From a checkpoint of a small image flow-matching model: layers 6, 395000 training examples.
Rows from block 2 of a small image flow-matching model, named by matrix and row number. Rows with one number belong to one neuron. Each number is 128 + 24 x the weight over its row's rms, rounded and kept within 0 to 255. All counts start at 0. Numbers have three digits each. After the name is the row's rms in percent of the matrix's.
Before each neuron's rows are labels from the 100 images, of 14848 (inputs lightly noised), where the neuron reaches its highest value: "top examples" is what is common among them. Only what is clearly more common there than usual is listed. The data: gratings and oriented noise at many angles and scales. In brackets: how many of the 100.
# fc1: MLP up (model.blocks.2.mlp.fc1.weight, 1024x256), inputs 128-255
# fc2: MLP down (model.blocks.2.mlp.fc2.weight, 256x1024, transposed), outputs 128-255

top examples: very coarse (59); square grating (39)
fc1.363 185:128128189128127074128128128129127128127129127138126129122122128128129129126126127120128147128128122048127130128123128137129129147129129127128128120130127128128138128128168126128196255128255130128126127123129132128130133129128128128108128129125128128108164128117134129128128128128127128128128128126136128128128127128129128130133128128135128126128126128127127127130128127111090128128128
fc2.363 132:124128128128129130113145128129128150129124028129128121128128128128123126134126127145116124130128113228129128128114129075184128128132129129128128128143128129128128128131128138126127255152121109128128128127128127127128135134141107129128131129128125127114129110128121140128143128130131128130076129132102114134128130128128127131131127126127233051128129128126133129128128136109156124133127

top examples: dashes (37); stripes at 165 degrees (28); angle: stripes at 45 degrees (25)
fc1.273 078:126131181132132133128093110139126131133123140164128128127088123127132128122132129115133134155130123140132170127141123198132135130111132128129128130123128091128056127132143129130042127128072127128122145131127128118127066153130127127129118129128128127130127126118128138129127127129135130128128129147127141120129129125122128208125129130093127096128130135115145128128128132205128109097128
fc2.273 086:127128128129130186138185163093128115132169128134119128128121127128129090099148127124211127072129131126128131127137126131127128129133130124127128157122174132127127108139134141124132155154143198129127142124111130129128120128126127126171127126139127150135135129128122168109077135129120130127128128126130084128116129121129128128123128153126098176127137129197130115126128131021083169125126

top examples: dashes (69)
fc1.545 100:128128127128141087128128128129128255128130128126118128132126129128126129128128126128129127131136128128129128129128131130099141128121127128128128128125127130128126128129191128128128128128128128130128129128130119128128116128128128128108128130128128134128128127126128127128129128128128128128128128124178129128128127127127129134127129128130128136128128128129128128106128128000128126124128
fc2.545 253:120128119162137130128114128128128159128128127130127127128128129255109131127128128128127127100129128128128128128117127128123114128127128127118128210123127108128128116143128189143129127118128128129128143127128099128128082128128130128128128128140128126023130127121127134124128128094128128130126159127126131129130128121128128128135129128128121117128127128129128140131128086132128169119130

top examples: very fine (56); stripes at 45 degrees (50); sawtooth grating (36)
fc1.77 061:117130255130126134128123133132132129127131128184139127138045125130130127126130135109136116117125067142127130129129128159129130153066136128131127089125161049123125126147159128128056126127117118118127136135127129118130088125163132098124125134129117093129116122129130145127131128130128131128128107129128135119127125117118125222106129134112134094130133131148130128123110127162130134109129
fc2.77 077:120132126145132132127157164041127114134130126142120127127128127129127088086130129125163123105136130127128135128128125130118129131126126127128128126126130132128133108139131150125151128172129176123128132124104125129128115255128139092146140127150131089149141207124129129128125144129123131128126134203128128121099151117129126129126130138132129166131144128141089129124135129120121250124133

top examples: dashes (72)
fc1.742 164:128128133127127129128128128128132014129128121127129128128128128127128128128128130128132128104128132122129141129128123083189122029128142128128129129129129128126129128129127128128085128128128131128133137129128129129128175107127128127151114127145131133128125184131118128128127128076128132125128128131128127128129129128127128128127029128121121119129129128129128137126128128209128158128128
fc2.742 155:132125150128128129130135128131129114129128140127128129128125126129127127127126127177128124131064127128129068128134131125129130128129128129128128000130128133127133153111195126105129147129127140131129128130128127130128129131130128112127129129126128129143131130133129119131125129128128151128081146096131117127134128128126128128125129127127127100131128128105127129125128163131138074135128

top examples: square grating (39)
fc1.641 025:130128132128105137127127128136140131129131186144150130122122126131132119139130134115128146140063129126129126135114114129128144142125126112130128131122128053133127129129115121127123128128067069127128135141123125099159126073132125112164124131117132133146134125140123144129131127147127128128128127147123128127143133131123125207141113129122132128124128125128136122128127114154130115121128
fc2.641 026:123124116130132201122143141104157101122118124128173120127122085129128104000128128123149127129142101129126142116085127152123119132118127124128128135067127164129127133142109128092223132145136131137133125168128117118130098255077126151127137129130126045122112134134099171127086107131126127120133129127136101129160143127140128111131135131128081126128150125160142104065128122143125155139132

top examples: sawtooth grating (65); stripes at 15 degrees (32)
fc1.649 200:129128115128128128128127255118129128129126116124128127127136128129133129128130126157124044128129127118128130126127129128106129123128106130132128128129127128128129128128124128128127144128128096128127128124126126129127143128128106131127125127137203129128116128124128129128099128061128179129128255132127130135128127129128128118129137128164135129128133127126128128128128140131128128092128
fc2.649 126:128128134130125115071128128127129129123126108128127128129108119128122127128129128127123123126129062107125129128128128131163129128130125128085128128130125131127129129140128148170121133160000121130124133152128191127128130099128129144128127129127126127087128127212147133066137171127128128133129005129127127177128128129129135127127219128128155129128126128124136066119128129128131128130131

top examples: stripes at 90 degrees (28)
fc1.418 147:128128129129128143134126128128128129128130081217128128153127132111128129127127128121126048092127117127126128128127128127128127184129160127128128144128129128128124129131158130128126133130128124128126127128127128130128022129128128127128128128128176126128097020128130206128129126100128128129128221088127122127094127125116131143128128127131128128128149128127128127130128128127130128128128
fc2.418 166:127128068131148127156126204126125127127132154253125129127133128141131121148129128049128130106130129123128255128131127198090127130128129128115128128132128127130128131136127128129119128130131135128127128127127129098128129127128129128136125127128128129118127126100131103109115158095134111127130128128124128127123130123128123128128061128129124128118140128147130139130128088127126174144129

top examples: sawtooth grating (75)
fc1.447 247:133128081128128128128114186123128128128131127128128130127128132128140128128130126129128000145039099123127128123129127127128129119127102128129128127129129127127150128127127127128128129128130119127128121128129088129128151128127128135111128128128122133128055128129128133128128127128128130128128184128126130127131134126127128123124127128255128128127128128129127128128128128123128128128128
fc2.447 151:128127128128129144143125123130128128128127128128128128128131120128126134120132128120095123226172128126129127128142128127129128119123063128117128132128128160128128230126057123127123128130022143098126126137124247131128128119135148128129128130128127096130130129139128116042147128201122128128131083078124130126101129138128129128129130127168130128127111128125163129127128127107132129134127

top examples: coloured (75); very fine (44)
fc1.341 067:128127131129128126128131131128143130127127137128066127128127126129129149127129128128123128128129126129126130255128126128128128132128127129124127114126127129128126129128127133128126129128123128146125131134128128137125125128126093129131058126128128129127127129125128128128130127131127129122128129128128126129131128104116128127128117124131128118078128128147126125129128123128128132131128
fc2.341 080:128128130127128130127131128137129127127137129124121127128126127127127141129131127118117130127125129127128128000128128126132128128125088132123128101141130134129125134131126128131126131127126141156124123123137124129128134132129130128126044129124127128123126127131128128131128116128128123129129125124128127128127128134131126127128127128127126133221128129126127128128128125123129134126129

top examples: very fine (42); sawtooth grating (39)
fc1.617 093:129135124129128133129147043137129132128127198128120128126127127125145129128124137149130118137129121132128127130126129117128131130119114127128127162128128150127141129128255129128127070129128128135129128148129100127128000133126134129126129128129125125119121126131144223128163124090132132129128150130077128132121131127131133115130123113090116038136063127127128128116129131130128133128129
fc2.617 118:125129130128127126176108193138117123128130168128112126125149138127131132176129128120130128137128121127127127131131129113105217130127128129124128129127129103127158127125127129127113128127126131126128131128159128128128255092116111164136129129128128078060126125115141107139113127125132105127188129125128128143193122126128127128118126123127128123135124128130156128127128129128094127130131

top examples: stripes at 165 degrees (65); very fine (59); sawtooth grating (50)
fc1.283 149:128127149133123182128141125128129127130133072128128127125151129129135127128130129128127131128128128142129080126127132031127092128129128128127129127128129132128168155128112116128159121187127129127134129131126124226131187128057128137132127126128110127212181100127127128128082126091124127127128103127127128128129119127129125129129070131129126203128129132127129000123128123132127127128128
fc2.283 194:128128126125122127128092128126129129127129049126129125131129128128131150129130128127126126112127112128128128128130128201145126127123124128128128147147100131128128128126128114113129128128127097148134114112129128125128121124092133170117128130128128100129126113128124127150139127130128113129024131128128129128147128128128128128128128127128129130128121128121129000131128129154128126128127

top examples: windowed patch (74)
fc1.287 187:128128094128125122128128112148127128127128218129123128127129128128131104127127126109128127130053128056127128128128128128128128128135128128147127128132128128137128128128152127128130112128130128128130128127128128127127128130127181045129129128124128129128125128139131086128125128167128128128128128129128128128128132128126127131186130126123126128128139129129128128142128134127128111128128
fc2.287 104:128127128127147126129127118134129128127143128135128124125115121128128127127129128131130127127130134255128104134127113131140128131124131126126128127125124133114118124131130116128126130146129132128127126130130200138128136127126127211139128128112128146123129129129127129127145097141128128125141179152128129127127125099128127128129126128128142128134127128130127142114128128129127124137124

top examples: coloured (91); very fine (54); dashes (45)
fc1.83 026:128127129133139127129128131127129127137116122135128127138126132132125129128127130128123124164126132125132158130140128126133124120119123130126125124121125124127123127130121125137122126128125128131125124116121124128122131116130127125133125112129138131127139130100116131127129128125158127130131125123128131125126135135125118141098173133126128143127121130120121121113128127120126093130128
fc2.83 017:130126119127127151123127103148102128130227126077131128120112184127140120190128129137124122022143132121130184130138132098149118134128133127122128143123141134147130140162202114178123125104136119107125120133127126101128104208129170123125134127144129185113128102125154116140109131111133126127125115124127118114127121118126126128160124128122107129072128128153128154129128121135092118076131

top examples: dashes (63)
fc1.71 134:128127128129127127128136128128128126129130129127136131129127127128133139127121129040133126126127123127127128128125129130127119219138097128128127128131126123129127128130128137128130091128128103130147128128129125128128128126091109127078128129110128127128116063129127239128127128061128128128128185127127128128124129128127129146168073147125128015128212128126126128128128129124129129129128
fc2.71 178:128127128128126130164148148128128128127129128128132131108186123139126128113129129129111128130255128128128128128129128129127128126128128128109128125128127128128128153126094042128126128116128132125128128126131047127128128127095138132090128127145129128128128128127152124131128131130129108128127127129132131144172128113128128128128129129127124129128119128129130148128128128128095128128156

top examples: dashes (85)
fc1.370 167:130128124127128166128128129127127093127128128100110127127132129126205126128128116178133129126131129128129129128127128128131128078127107128128129126125128139128129128126128128128128126175130125128129128125129126130129128132126128130139118127128222141129131127126128122128121114000131128118128157128080128128235129127128127122118128132128127143128075127127128090128128128148128169126128
fc2.370 159:129139127127124125070131129128128119128125128059128129128127128131125127129128126208127128086030146129128127128128125113156131129130066129103128128130128135128127128127111077118128129141130109139129116120114255124128160127127128127174129128099128128128133114130128135143140128129125155128128128127129129184129128130126129128111132128129128131129124128126127000127128128129128075128125

top examples: low contrast (61)
fc1.84 094:128126128128129128128191128124128125129063132128109129127115127125127126127128127132129043126129135127127134129127094129128056125134123126128128129127169130129129128128113129128128131215117126129129128127128154147131128159128127128129117128061144128122128132157129125128130127127127128096128127160128133128130128127129126128120127128132129127128135128128128127099128137108127131129128
fc2.84 101:132130128129118132125153127129157125127147127128128127128136129127121137127034129128128128128128126129128129128121132064130129184030122132084128118127066140071133125128128125124128128113126133127128126128127122129128132123138127127130126156121128127130127129129127128130130125129127127204126128130126119132133129127127129128112128105128126128122205128127120140129128109127125127128144

top examples: coloured (98); dashes (39)
fc1.680 093:128124128125077129128128131127128127129124128128109125128191128128127114129130130128128128129128255126124126129126127126128125125128123129119128128127128114128140129129134130128129129127127125129127142135126125130129127128125128129140068129137128127126130130127125131128128125121132128133128127128128126131127128255129131126128129128117135063128129128139130127125128208129128126126128
fc2.680 103:142127131131128124125127128129126129129129128128132128130125127127132136128095128127119130119132000121128128128127130117128130126128139129128128126132126132129128130129131128117133131128124127126129132121127113127128129128165124129143077128128127129130128125128131125129127130125128126126128127137126131125085124000128121129128126102128126088127126128130120128129128255132128119121131

top examples: coloured (99); dashes (53)
fc1.436 139:124128158128128131128128125135129129127121130191102128128127128128128129128129131136128128126130130126126128129129127095128125036118069127111128144125172125140197129129128137128125128128132125141146124145096085131130124128050128131128083131167128127127140129128128133128129129100131127132128093127123255129127113139120128127147127127090131123127112129128131128128128152129127128141128
fc2.436 106:129125128128119126142129172129142126136129148128139120132120133128142136127126142129094131120131112079142121129146202127136128128133175123128128096129129128113147127128197130128127126125112117131128128126125090129128149102161129128128125131119128128127131130099152122139127127042097122133131225126132142186127232129098130128133127138128179129146126127125128130128128238121128128050129

top examples: fine (43)
fc1.598 229:127128128134117132128128078128107128095086120127043128115129163127129255128128126128128128124128128128128127123128137124131119148123129129123127128132149127116145128128162128128127128132129127128086129126126130129128126126128121128140128115128145118128128127128107142128129122111128123128128128130128130128129116219089128128128129088128129123128042128127130128128128119129128141086128
fc2.598 117:128127129128122125128128138134129128122124126140128242130128125123136135138129128121112129129147131129129130135130127113126122078044128117095128148130129133149121094130130135127128125144131128131186054130145127134128152140106128104122128130126128133094128132131212117126136146172128138186130128127129135136127127109088128128127122128129131127151255128131128118118128124130131109110130

top examples: filtered noise (92); stripes at 60 degrees (29); stripes at 45 degrees (29)
fc1.610 153:128128000129126128129107127129129129126125129128131128125132130127128129128128128127129132128129129047129128128128128110129126162128127129128128129125127131129128128128091127128126002128129128128126132132128119128129168129128128131129128127128128127129128129128129131128115128129123128128128129130127128129127128129129128132128086131086128127128128128112126149128127126204128125122128
fc2.610 154:125122255118148135128150127130130132128127133122128128129127128128127127100127128173128112110129127168128122127128128094120133101128125128120128156130128129127128128129128128127126128128101127130128162137128126141128128128128133128127128127135124129084130133128126109082123151128128109126055129127137127134128128126128128128129129128125128182125128128138129152131128128138130131115128

top examples: low contrast (76)
fc1.515 034:128128129126130137127126119129129117129130129128130130128115117130128137135129128120136131134116129129130130125125137126127125114116131130127133132119123129127118128127135129128125127128139125125124131117139135131133132125114128129129125134125126136127140126155141121127131128132133128129128127128128128134125134125128122086166125122130130134129079130129122134128128125129126116121129
fc2.515 018:157129124118118092161127120107148036132139142122190123130117121125129156113137125123107121136101130127139116124113127107105128135118146123132128133153141125127112125129129131141144121128132138111126090130146127142128143103129144133132125126102111146106102145133118106081190129130139134127117140124114135125120112128122123122103110140127152128146132130166083144122128110122124141126130

top examples: coloured (83)
fc1.647 066:128128126145109131128127133144122129128127129132127092125128128128129092128095129124130122128129128123128129129133131132128212126124129125128128132128131127248130128139128129130128127130128128128129130128128127130130127128111104114124126137127129104156129127128130130128126128130132096132130129118129116130125127131133130131129128000129129130220125128130132128130129129132127125126128
fc2.647 105:131127129122126128132129127133129128127125129133130138128127129128126127132146128124126135128127120131128129125128131130128109125128126128118128113128120128000126124145129127130129132122126127131128128127129129128128129130131127128130127128125127127125131133130124133131128121119129127119132128123128128129127128129127123129128128255128138127000131128130138096111128129125127126129136

top examples: noisy (87)
fc1.78 015:136130140133128122128119128129126130138128128127153129120106129130164127136129130072128113126127114125125132117109200132131211133146128121128141128069126118125118127114135127130131127126148112130163122128092129129151141083144129105142182124129136118127150143123066129127121129130118121119127107125132128136119136139131113104121130133136121187121124128117144130116128138179125105131128
fc2.78 021:063132123129127119127120128010126140157157129122132128132095133129126133034127128139132124134128127123127143132122171134136134146132129120145125128086142137133114133127130113134224113112125130128124110126131125097128127139127148138126139130130168182124143180128128128128131114127128121120097129133132129131113131131125128120128132133116136126125134128116255127037128128135114132127129

top examples: dashes (72)
fc1.475 159:128128125128129128128128128114128100128127129125132128117129129001129127128130118136128128128128130128133133129129129127129137128128129135126128128132128128128128128127128128128125127128129128128128127127129128128128224125184128127128130132126128128128130156129077127128127128128128128129128128134128129128255126127133129129108128127127130128128138128131128128130128129129128131132128
fc2.475 132:122130128129115157126164130135129128129124129072126127128123127255132127124134128128162128133000127056128132128112128129134130130126126128119128128128129126128129128129128190135130134129134126139129135116125128145128103128129121128131133129124127129131128133130125142111132142132127128128130255101130120176122130128129130128150157129130151126129128128126125128129128129126162130131129

top examples: low contrast (77)
fc1.560 184:128127255129128129128128126127129128128128128130126128128105127128139128128127129128129072128127128128128131128128127127128128128128127130115127128126128127128128128133153128128130163128127128128134128127127128128128031129128128127128128128127141119128127128127128128128130128128128090127128122127128128129177129128127128127128128128131125128122130128121122128127128128130127128128128
fc2.560 124:140124000128119121130129248126128118128125095060109127128126129127130128126127128130131129112123138128128127128141129127132127129130128128103128128126126108128133127130138130128120170132184112131128128126129120127128185128126121127154128128116128128138129126128124127129132147105128129128086129128125142125127127121131129127127129128125133127129152125127128129128128131129100141125128

top examples: windowed patch (62)
fc1.188 282:128128128128129128128125129140130128128131162128129128128125128054124118128091127128129052116128127255128176127131126127127111129140121128163128128128128129130129128128143179128128129128128128128132188127128093131128178129126156122134128129129255129149070128129138082128128128145128128105128124127142128128128127128116129122128131122144128059127139128163128128128128124123128124114128
fc2.188 132:132127128127185126139104137125128129128127128128130128130106129128128160118130131126128126107127128255128128132121128124130127128095132128106128140128122127124126176127168127130134122124089185141118124140129121113128123128108125117130127128116129134159129136133129124146134255128127125132076199127128127096117128127128126128128129126085124150127126128130127141128128136124130106054074

top examples: stripes at 90 degrees (26)
fc1.204 112:126123131131096129129120126128156128132142123126169134133065127127126128128119124128125126138223149128134131105145127123130130127127128128124128128112130114128084132130142129128115128129144129127128127127145230128127183127128128128128129133119126127178012092131081233129186128136129128128128129126127129128127127123139129130128122137118067122128148128126127128129128130128128127133127
fc2.204 148:128128133037064148255148137128170127128146128128159122123128132129227067151128128079153127130095127128127152128140127138128128255129252128131128128141128122128145123128127128130136124128128128124113127131125100129128112138128152168117128127118130090133128136129146127118116140130126126130128125108127136114147133176127135128128128128128112132073136128134130106132128129139134127128129

top examples: fine (54); stripes at 135 degrees (36); stripes at 120 degrees (31)
fc1.669 042:131128131125136128125132140136126129118129080097121126128150126127108133126126128135113113080138147129131129125129126189118130149120126123128130125124111128129130128129096148128135159125137164129133084127135125126128122130127128109072137131129131128107000139125125127127129131100125134120128109126129122129126128134127132129144136131126127143132134121119124122127128130087123162245128
fc2.669 045:170126132117120115130143127105132142127155127128127129124155133126125135168128111142107126129126134132128115128139130075144132125124110128129128125122125077121131128125115129140123137103113109114127128137133127136128127157136092130117126122122127121119124128123133121141127150093135128128127128130132214135118129132124129126128137133121161125130123122106117160130128126137128042125135

top examples: filtered noise (71)
fc1.507 214:128128007129127129128128128127130130128141142128129129124128128128158127128128129128128138158128128129128128128127128115129128129156075127130128131128126128128163128136113128128128000128062135129128151128128115120126130127127128128128127126128101128128203128127127128128108129128127128129128141139128129128128133129128128169129115128104131124128105128128124128121128128118129129128128
fc2.507 144:125125212133128146127125189151129153127131128127137129126128128128126129129129127142128130173128127163128095130128131129113129115127126127132128127124126114116129135125103119127127000128111128132128128137128116142128128120075128149091129133150132129124125111125128137119126148209128130128194104126139128080136128127128128129152128128128127124128125128162128128129128129158114140130127

top examples: low contrast (74); sawtooth grating (42)
fc1.567 388:128128127128177112138128129157129128128128127244128128128130120128128128128128128128128129120128129135129240128128128192124128116115118129128129128128128128128129128133127128128128077128127111128128165128127115073128159128128128127121126128128128128128120128128136130128128129112128036128128129129128127128128130128126129129132128129128138114120128128082128216128128129128070115111128
fc2.567 176:129128242131128129111138129131127122126127164134128129127116129109157132122127127111127128126123112125128073127130130190132130128130129128131128148121130121128130130128106130129128174131127093129121118128128100120128128131127129128129128128128128125129129098128130103134130128134134128127255054129119111177121128129128128128132148129128138127128127128125128128127128133119121128147123

top examples: noisy (60)
fc1.478 085:126125119128129126128128232127128128129126078128129128130106125129124128121061128128127125030205127131131247123124129128129128181120223130129127129125170167127126128127131129123128129128129131123119137123128153121125083124136129063128132135209123130129194121127127148127071128127130128127129128124130126128127128105128129125128152131128107130131130127128127129143132129139128117128128
fc2.478 099:176124124126123126117161092073129127128127127128075119126126129127137125142132138124152132130069126130127192127128116223128125122132165128128128126128130029118128119128185109116131125132128128118125127128129129131128134137128167255127128128130127200126130129147127129128129161131129128128125127129128160080127136160128128128127134127129221128065130128103127142129128129132128128128128

top examples: very fine (73); square grating (44); stripes at 120 degrees (35)
fc1.424 088:128128226129128214128152077084143132127128101130128127193126128128126126126116127128126129085131104128128129118144127131129070128131130127128130119124148203128128128101129129128131128128162127133130134142128127125133000133120133130146129126129124129127129129126187140128127128128128123127128125128117133128127126128128134125140128153123106025119128123126127129125128127137127127128127
fc2.424 111:119128128132127122130120173128125143127152128127121129129133135127130129143127136112125130126131128124128120129139126122126167127129132130128128131114129000128126097125137124127117128128141130131128131096134133130128255114128129183147124127114126128127126125111132128129128130121134046127128129132126166132158125126128127128110128094126136168128132128119135127133128126136063127129128

top examples: coloured (78); very fine (40)
fc1.192 070:128128127132128134128127130128051129128127128133128128128130128126128128128125117129129129118133120122139127127130000129128128126129130171128128128130128083130129129126128126127128128130129129127127127128126061129121129128129128128081121125223131128128138125128126127128128124141129125126128129127128128130127015131128127127135128135131128125128129128129128126135128129129128128128128
fc2.192 077:142127130110168128126135130128079128126129126166129157128127128125129130128128141125129138129127127128129128132126000125127126129131128128115128109129127133124135129154137129128131126125129131129188124121127124132130132124126128124131098117147128128133132127133137129129130126150126127216123126124129132138125238197049129128144127127127126129127128128129120130142128210127128130089134